config.yaml
crop_scale_min: 1
encoder_depths: [2, 5, 2]
decoder_width: 192
decoder_mlp_ratio: 6
decoder_cross_attention_every: 2
init: "small_normal"
Rows from block 5 of the image encoder of a small image captioner, named by matrix and row number. Each number is 200 + 30 x the weight over its row's rms, rounded and kept within 0 to 999. All counts start at 0. After the name is the row's rms in percent of the matrix's.
After each channel's rows are labels from the 100 images, of 14976, where the channel reaches its highest value: "responds to" is what is common among them; "colour at peak" is the nearest of a few named colours to the mean colour under the peak. Only what is clearly more common there than usual is listed. The data: close-ups of made-up surfaces with and without defects.
# conv: pointwise conv (encoder.blocks.5.conv.weight, 112x112x1x1), inputs 0-111

conv.5,103,201,205,246,171,224,178,173,165,247,189,217,201,199,169,163,178,265,201,118,200,218,183,234,179,210,154,232,244,163,184,195,179,218,251,169,179,181,215,206,151,198,235,166,166,208,200,164,146,166,202,265,236,214,179,271,234,211,192,175,218,223,164,217,190,188,189,182,194,213,220,236,240,220,180,201,216,213,228,177,201,187,176,205,194,237,184,177,174,217,230,190,249,270,217,213,189,217,224,230,191,196,220,188,235,203,221,224,193,93,223,178,210
responds to: hole; tiles
colour at peak: pink

conv.80,097,202,213,218,202,194,180,182,212,235,206,219,197,168,200,194,220,239,242,211,201,206,202,186,166,233,232,211,151,155,180,161,203,164,212,151,230,238,234,214,193,248,162,210,238,192,163,180,183,163,252,164,224,183,168,220,201,210,150,206,206,214,195,273,185,196,131,257,190,206,179,231,209,244,218,186,150,162,235,243,139,199,233,190,189,162,171,180,146,177,250,189,208,197,166,188,177,259,234,198,194,216,181,168,199,212,162,242,230,136,192,150,197
responds to: hole; tiles
colour at peak: grey

conv.19,098,153,199,189,173,232,195,168,150,188,247,235,215,203,205,202,213,214,181,190,184,155,185,173,176,154,201,193,120,236,222,216,231,205,215,266,183,253,182,179,178,196,214,192,187,208,222,250,229,259,123,216,184,257,222,184,191,213,238,225,173,189,211,225,193,219,182,200,195,141,213,184,188,206,220,279,236,214,243,200,145,174,175,218,179,210,199,235,170,191,192,213,183,213,195,158,215,190,162,185,275,230,237,255,185,210,231,220,169,166,203,177,191
responds to: bright spot; circuit traces
colour at peak: pink

conv.22,098,207,231,224,187,220,175,214,210,249,225,188,278,159,180,227,138,207,190,225,197,236,190,159,209,222,191,203,211,220,174,190,230,232,233,225,219,202,229,236,206,146,238,169,106,154,212,155,203,129,216,198,168,202,186,202,204,213,216,167,184,200,190,139,195,190,170,203,174,182,218,233,208,155,205,250,172,185,247,214,199,218,192,203,210,199,171,245,180,163,269,187,184,225,166,170,188,147,201,162,215,187,198,245,206,163,139,176,211,243,199,201,224
responds to: hole; bright spot
colour at peak: pink

conv.30,087,202,162,171,205,143,168,180,198,142,283,282,226,268,143,207,244,184,194,172,170,230,179,174,197,169,241,172,199,209,209,175,208,201,268,195,251,220,196,177,184,174,220,215,184,200,228,211,186,216,209,140,212,187,268,238,192,176,212,198,210,177,215,182,222,179,213,253,219,179,207,212,157,173,216,186,253,178,133,198,202,181,235,189,170,171,211,186,220,166,208,206,242,170,170,217,208,224,216,230,210,213,174,237,219,181,246,221,215,221,165,210,205
responds to: bright spot; circuit traces
colour at peak: pink

conv.17,097,185,150,225,261,182,210,230,195,201,238,202,190,218,174,200,148,189,254,167,229,234,202,178,264,190,204,167,276,201,190,193,199,200,172,215,187,249,145,207,181,217,184,201,190,195,162,225,231,201,206,184,203,208,165,195,178,195,207,224,295,192,188,194,186,152,197,138,192,177,213,211,231,216,167,227,183,144,192,220,212,232,178,189,224,181,212,200,177,270,170,171,131,198,201,204,176,214,237,183,159,154,228,172,221,232,147,144,194,204,220,222,242
responds to: hole; brushed metal
colour at peak: pink

conv.8,097,225,169,229,233,200,241,222,214,217,296,215,212,222,191,175,219,209,205,218,241,196,237,194,185,218,182,228,235,225,209,212,172,164,207,221,215,171,164,188,210,168,189,183,223,223,275,183,201,177,227,210,244,181,243,185,221,215,256,164,254,260,258,239,191,175,201,203,187,215,234,213,227,184,208,277,237,181,203,181,184,199,254,239,180,187,216,206,163,137,185,240,159,208,190,163,200,202,229,179,232,218,161,167,211,186,224,219,196,136,242,196,178
responds to: bright spot; hole; circuit traces
colour at peak: grey

conv.59,097,186,233,152,184,207,186,266,206,204,173,216,133,214,239,166,211,217,217,166,217,172,193,230,277,197,214,222,195,222,173,220,170,279,134,197,221,214,176,205,179,266,174,201,234,214,206,148,172,160,198,221,160,170,163,212,209,145,237,231,257,209,185,223,178,222,204,165,179,225,211,138,189,151,236,172,196,257,202,218,218,229,200,207,210,202,201,196,185,194,195,197,191,240,217,183,172,179,170,224,160,220,172,182,213,173,228,187,177,172,165,150,169
responds to: hole; tiles; brushed metal
colour at peak: pink

conv.97,101,258,185,179,183,165,194,207,213,158,155,201,179,218,206,202,238,167,171,171,194,187,234,234,210,197,226,272,202,220,187,205,197,214,219,200,234,232,198,169,196,182,219,203,168,208,250,202,226,212,210,239,169,198,160,158,277,163,244,182,220,241,206,208,174,191,202,138,196,169,207,176,164,215,263,175,202,190,233,196,192,245,247,242,220,234,198,219,181,184,227,190,179,246,292,162,227,216,225,233,180,170,182,241,207,238,194,171,139,239,184,169,188
responds to: hole; tiles
colour at peak: grey

conv.71,098,164,228,201,232,221,234,183,224,148,225,286,187,206,178,165,201,232,225,202,195,197,206,164,164,204,201,158,166,188,161,198,141,188,268,191,210,201,192,203,231,216,236,167,193,181,216,148,210,156,201,167,231,185,211,171,188,202,152,206,240,152,219,224,169,150,213,188,227,214,185,214,188,270,160,210,262,221,202,188,199,215,185,181,232,182,210,244,162,185,218,165,205,193,211,229,240,155,148,237,193,203,250,173,214,216,257,189,140,177,159,213,201
responds to: hole; bright spot
colour at peak: pink

conv.15,088,253,199,195,200,231,232,209,212,196,236,234,234,196,161,207,208,174,212,204,194,214,180,230,262,182,266,190,193,166,181,198,205,245,184,220,181,213,185,216,223,184,182,199,198,165,257,233,234,198,182,196,210,142,251,217,189,174,221,244,210,214,168,255,202,167,192,211,181,170,138,233,220,192,207,180,251,182,179,210,242,199,196,245,122,198,182,253,186,146,188,164,246,173,202,209,134,210,196,223,167,261,202,202,167,258,223,164,225,197,220,242,231
responds to: bright spot; circuit traces
colour at peak: pink

conv.9,090,224,195,210,216,209,203,149,183,205,259,193,203,182,219,207,201,218,159,144,198,177,172,179,254,216,193,205,248,197,193,281,186,177,241,210,190,210,237,241,182,181,145,171,256,188,212,245,171,180,218,244,185,225,205,234,224,202,211,174,214,195,202,195,216,265,235,214,208,272,227,245,219,226,173,221,253,189,166,257,198,189,173,227,208,139,209,234,162,224,194,212,215,188,170,239,261,163,172,178,194,168,207,146,232,180,190,201,231,206,199,237,231
responds to: hole; bright spot
colour at peak: pink

conv.76,109,200,193,197,158,187,214,218,218,199,181,239,201,209,217,183,195,218,188,188,223,242,198,180,192,183,219,166,172,144,263,192,225,221,208,193,216,231,166,198,205,206,151,205,186,205,187,163,221,173,137,221,248,152,197,217,219,136,204,192,229,212,227,231,189,203,185,193,191,201,253,213,188,226,171,228,163,198,138,203,193,182,189,212,211,219,160,273,226,238,205,194,225,192,200,194,264,148,192,245,145,187,157,245,228,243,164,224,222,99,250,177,217
responds to: hole; stone
colour at peak: grey

conv.103,093,202,177,188,221,206,158,209,210,209,189,145,245,243,207,239,234,161,231,223,188,179,214,199,202,317,183,157,200,199,233,200,182,199,181,236,247,155,184,263,221,235,264,253,180,212,209,182,194,232,213,165,198,193,196,212,213,195,187,179,207,218,190,177,165,244,184,172,187,155,196,207,163,180,203,217,170,204,189,224,155,214,229,209,178,158,189,214,225,252,144,194,142,233,160,186,214,214,172,216,207,201,206,178,258,180,139,187,186,188,219,189,262
responds to: hole; tiles
colour at peak: grey

conv.7,098,210,222,232,202,193,289,191,211,154,195,254,223,194,182,244,237,161,177,217,205,203,150,225,202,211,218,192,234,176,192,233,191,221,179,162,200,221,188,145,193,218,191,251,236,223,239,174,235,176,237,207,169,236,130,190,205,178,215,201,219,190,234,156,206,191,190,204,163,189,297,224,198,181,204,237,244,191,248,205,191,240,234,248,243,235,215,207,201,179,200,150,219,195,240,216,265,213,220,185,220,243,202,177,234,174,237,219,182,176,173,222,197
responds to: hole; bright spot
colour at peak: grey

conv.58,095,217,219,174,192,200,217,216,223,218,213,172,187,260,229,155,183,189,304,218,184,201,214,168,237,215,223,185,270,168,180,180,206,206,219,192,184,210,188,195,211,193,234,238,140,226,226,201,199,182,212,237,194,167,157,248,180,190,227,156,204,189,237,243,149,201,136,209,199,175,186,208,170,196,156,198,203,229,186,228,201,183,196,189,204,189,204,248,330,199,205,199,139,181,223,206,192,197,170,207,220,190,145,196,187,167,202,215,223,160,167,214,207
responds to: hole; stone
colour at peak: grey

conv.84,102,226,248,167,154,196,193,184,181,179,163,200,203,231,209,201,161,235,219,298,171,264,206,188,221,139,165,229,174,248,185,193,171,158,198,153,200,191,210,198,190,226,244,190,168,192,232,214,218,148,203,188,237,191,242,226,178,228,161,210,168,208,209,203,205,176,214,209,195,195,155,201,183,225,248,192,216,186,200,218,134,247,214,204,200,249,165,214,190,175,180,178,209,165,124,230,174,149,257,191,220,174,191,185,210,228,228,172,260,223,215,209,222
responds to: hole; tiles; brushed metal
colour at peak: brown

conv.25,100,176,225,221,178,189,245,213,181,194,172,219,194,145,244,226,228,232,237,182,188,220,221,187,208,168,221,209,202,151,193,192,216,211,143,174,201,209,202,245,179,165,184,222,214,228,176,177,263,197,154,289,222,213,224,175,166,157,182,221,248,220,186,211,194,198,237,183,207,184,225,200,203,211,184,197,213,183,148,179,246,206,171,174,153,197,230,308,179,228,207,220,191,177,181,150,181,184,267,150,180,188,214,251,183,170,166,196,197,150,219,218,208
responds to: hole; tiles
colour at peak: grey

conv.89,099,212,179,184,195,202,195,210,206,191,272,176,190,144,188,211,223,211,230,167,173,186,231,193,239,189,240,220,245,181,274,207,204,246,205,260,173,196,203,178,228,211,205,188,209,130,190,215,208,238,174,222,204,178,209,213,190,200,205,189,232,251,212,183,197,235,222,209,179,187,183,204,221,160,223,215,248,196,194,183,164,260,249,161,205,213,148,232,188,234,179,189,186,221,189,208,200,179,229,212,187,292,169,203,176,156,233,131,181,109,215,166,209
responds to: bright spot; circuit traces
colour at peak: grey

conv.54,086,235,197,172,174,197,227,167,248,226,286,217,263,213,217,196,177,228,199,200,213,195,208,198,214,198,241,127,189,188,206,193,174,193,243,155,208,171,192,162,184,211,154,240,200,236,224,202,186,173,239,199,191,165,252,176,186,211,203,182,263,179,225,231,204,209,201,148,231,234,223,228,213,190,148,202,225,199,189,196,186,231,183,204,264,189,172,201,171,217,243,232,212,158,159,191,249,214,256,202,170,210,170,190,171,269,158,241,230,193,219,232,154
responds to: bright spot; circuit traces
colour at peak: grey

conv.11,102,145,168,196,190,227,171,223,217,248,185,237,171,218,185,195,167,219,195,222,254,194,229,159,261,224,190,181,191,226,241,190,156,191,188,192,170,160,185,165,216,148,186,184,270,155,209,242,183,220,215,190,224,226,214,183,176,152,235,187,201,177,180,160,218,207,196,206,173,194,201,220,203,162,189,174,160,218,182,235,227,222,200,273,169,233,122,222,187,195,206,210,195,185,206,178,246,150,223,175,234,168,215,242,157,197,193,267,182,152,146,230,187
responds to: bright spot; circuit traces; wire mesh
colour at peak: green

conv.94,088,205,215,242,211,172,273,199,215,195,261,242,179,195,165,214,242,192,195,237,179,199,155,206,208,203,224,202,207,177,197,197,219,203,187,207,184,198,154,191,207,178,159,152,200,217,317,191,256,163,211,190,194,206,223,207,205,222,163,171,214,170,279,181,194,201,140,214,249,176,276,175,261,210,224,218,249,205,195,181,177,213,230,260,158,241,216,219,177,163,182,191,180,175,226,192,200,224,212,173,208,194,192,181,208,225,220,208,199,175,185,248,210
responds to: bright spot; circuit traces
colour at peak: grey

conv.88,097,201,192,226,209,190,195,182,188,239,185,169,202,209,211,190,173,191,185,212,197,247,209,202,222,125,207,170,230,242,237,185,174,197,178,225,211,212,179,222,264,190,217,229,166,164,207,149,141,197,197,162,210,165,229,194,181,210,204,243,186,201,223,213,147,226,173,172,230,99,203,162,171,207,249,186,178,180,170,188,208,94,155,170,177,220,232,174,239,234,194,200,160,198,138,208,224,174,206,193,213,177,207,181,160,188,173,154,208,220,165,198,233
responds to: hole; brushed metal
colour at peak: pink

conv.18,098,220,257,162,190,186,236,278,216,164,195,208,235,212,219,232,183,206,216,230,190,212,180,193,208,177,163,200,210,202,230,191,200,211,223,170,200,238,240,186,188,248,194,212,219,149,193,196,192,196,194,158,289,164,211,209,202,186,202,195,170,149,194,218,194,235,163,214,190,201,213,192,185,217,184,185,227,184,191,133,210,152,123,285,180,196,197,153,200,243,275,165,168,183,192,183,230,206,182,184,186,163,230,186,204,198,181,161,134,193,255,221,223
responds to: hole; tiles
colour at peak: grey

conv.50,090,175,226,167,197,195,205,212,185,154,262,191,189,251,202,220,175,241,194,234,188,189,162,196,182,210,178,142,218,153,201,242,208,194,190,147,256,221,243,245,251,219,205,207,204,212,159,185,205,257,191,168,195,208,203,171,191,152,141,181,189,186,217,197,215,212,179,192,167,197,244,168,239,139,201,215,214,192,213,229,196,227,279,208,137,151,206,201,183,213,163,196,149,228,203,196,196,237,221,190,207,246,239,169,226,227,185,225,166,201,250,266,192
responds to: bright spot; circuit traces
colour at peak: grey

conv.12,104,182,150,187,154,155,216,167,198,168,222,192,227,179,176,138,171,207,225,220,196,194,131,206,227,187,282,187,238,115,260,155,251,198,202,201,194,176,169,185,156,191,188,203,199,206,195,217,205,228,168,158,190,183,174,177,221,236,221,218,190,185,245,136,243,200,151,248,158,203,218,218,172,189,213,174,204,163,177,234,177,188,225,208,220,234,213,169,183,229,227,215,172,165,215,146,193,211,219,187,239,220,163,204,159,186,211,243,184,199,193,175,167
responds to: bright spot; wire mesh
colour at peak: pink; white

conv.49,099,245,170,192,145,239,249,198,184,212,220,184,187,199,202,195,157,233,201,183,176,205,155,237,188,162,211,212,234,230,234,171,204,232,188,212,240,219,228,149,208,214,176,183,233,184,251,250,183,172,252,196,205,203,189,217,213,224,204,217,229,211,188,146,207,187,203,201,214,207,218,151,214,176,159,207,270,168,177,163,234,252,166,224,181,198,197,177,248,173,172,192,196,158,215,217,167,174,217,233,137,218,254,195,221,259,236,237,122,181,213,218,146
responds to: bright spot; circuit traces
colour at peak: grey

conv.77,101,195,206,196,173,201,171,165,193,153,295,214,199,144,234,199,208,247,189,153,165,240,208,197,181,214,224,171,251,226,213,218,198,170,207,183,191,193,174,201,262,136,187,155,183,178,199,203,190,167,219,170,201,223,222,210,176,204,179,141,223,226,226,223,161,208,208,156,203,189,209,236,175,206,155,144,252,194,163,185,168,245,235,214,164,204,215,227,187,176,203,163,221,169,214,219,216,218,226,213,205,175,204,205,196,182,315,213,206,205,145,213,175
responds to: bright spot; circuit traces
colour at peak: green

conv.23,097,226,187,190,180,199,203,218,208,160,206,164,235,190,197,235,205,196,194,202,190,133,172,174,198,214,219,172,186,189,213,178,157,235,213,197,256,254,185,186,224,194,170,178,226,170,234,176,295,208,217,242,226,216,215,181,290,147,161,201,236,159,193,187,209,179,206,165,184,176,183,215,217,219,158,175,248,162,240,207,186,222,176,180,212,214,227,212,198,208,146,240,194,165,211,190,193,177,205,185,231,191,180,238,285,199,233,229,217,175,267,230,246
responds to: hole; bright spot
colour at peak: grey

conv.95,093,242,197,238,183,210,210,208,192,242,177,262,207,206,140,207,170,208,217,141,208,235,150,201,178,209,197,265,210,212,240,282,192,206,200,210,272,214,215,216,236,189,265,234,224,193,155,181,221,244,170,219,174,225,213,175,166,189,179,220,193,256,165,210,215,181,227,209,167,221,155,221,178,236,195,240,159,214,190,186,206,188,198,227,230,208,171,212,222,170,158,196,180,159,184,225,149,185,205,186,187,230,190,198,245,163,131,188,194,221,237,213,152
responds to: hole; tiles
colour at peak: grey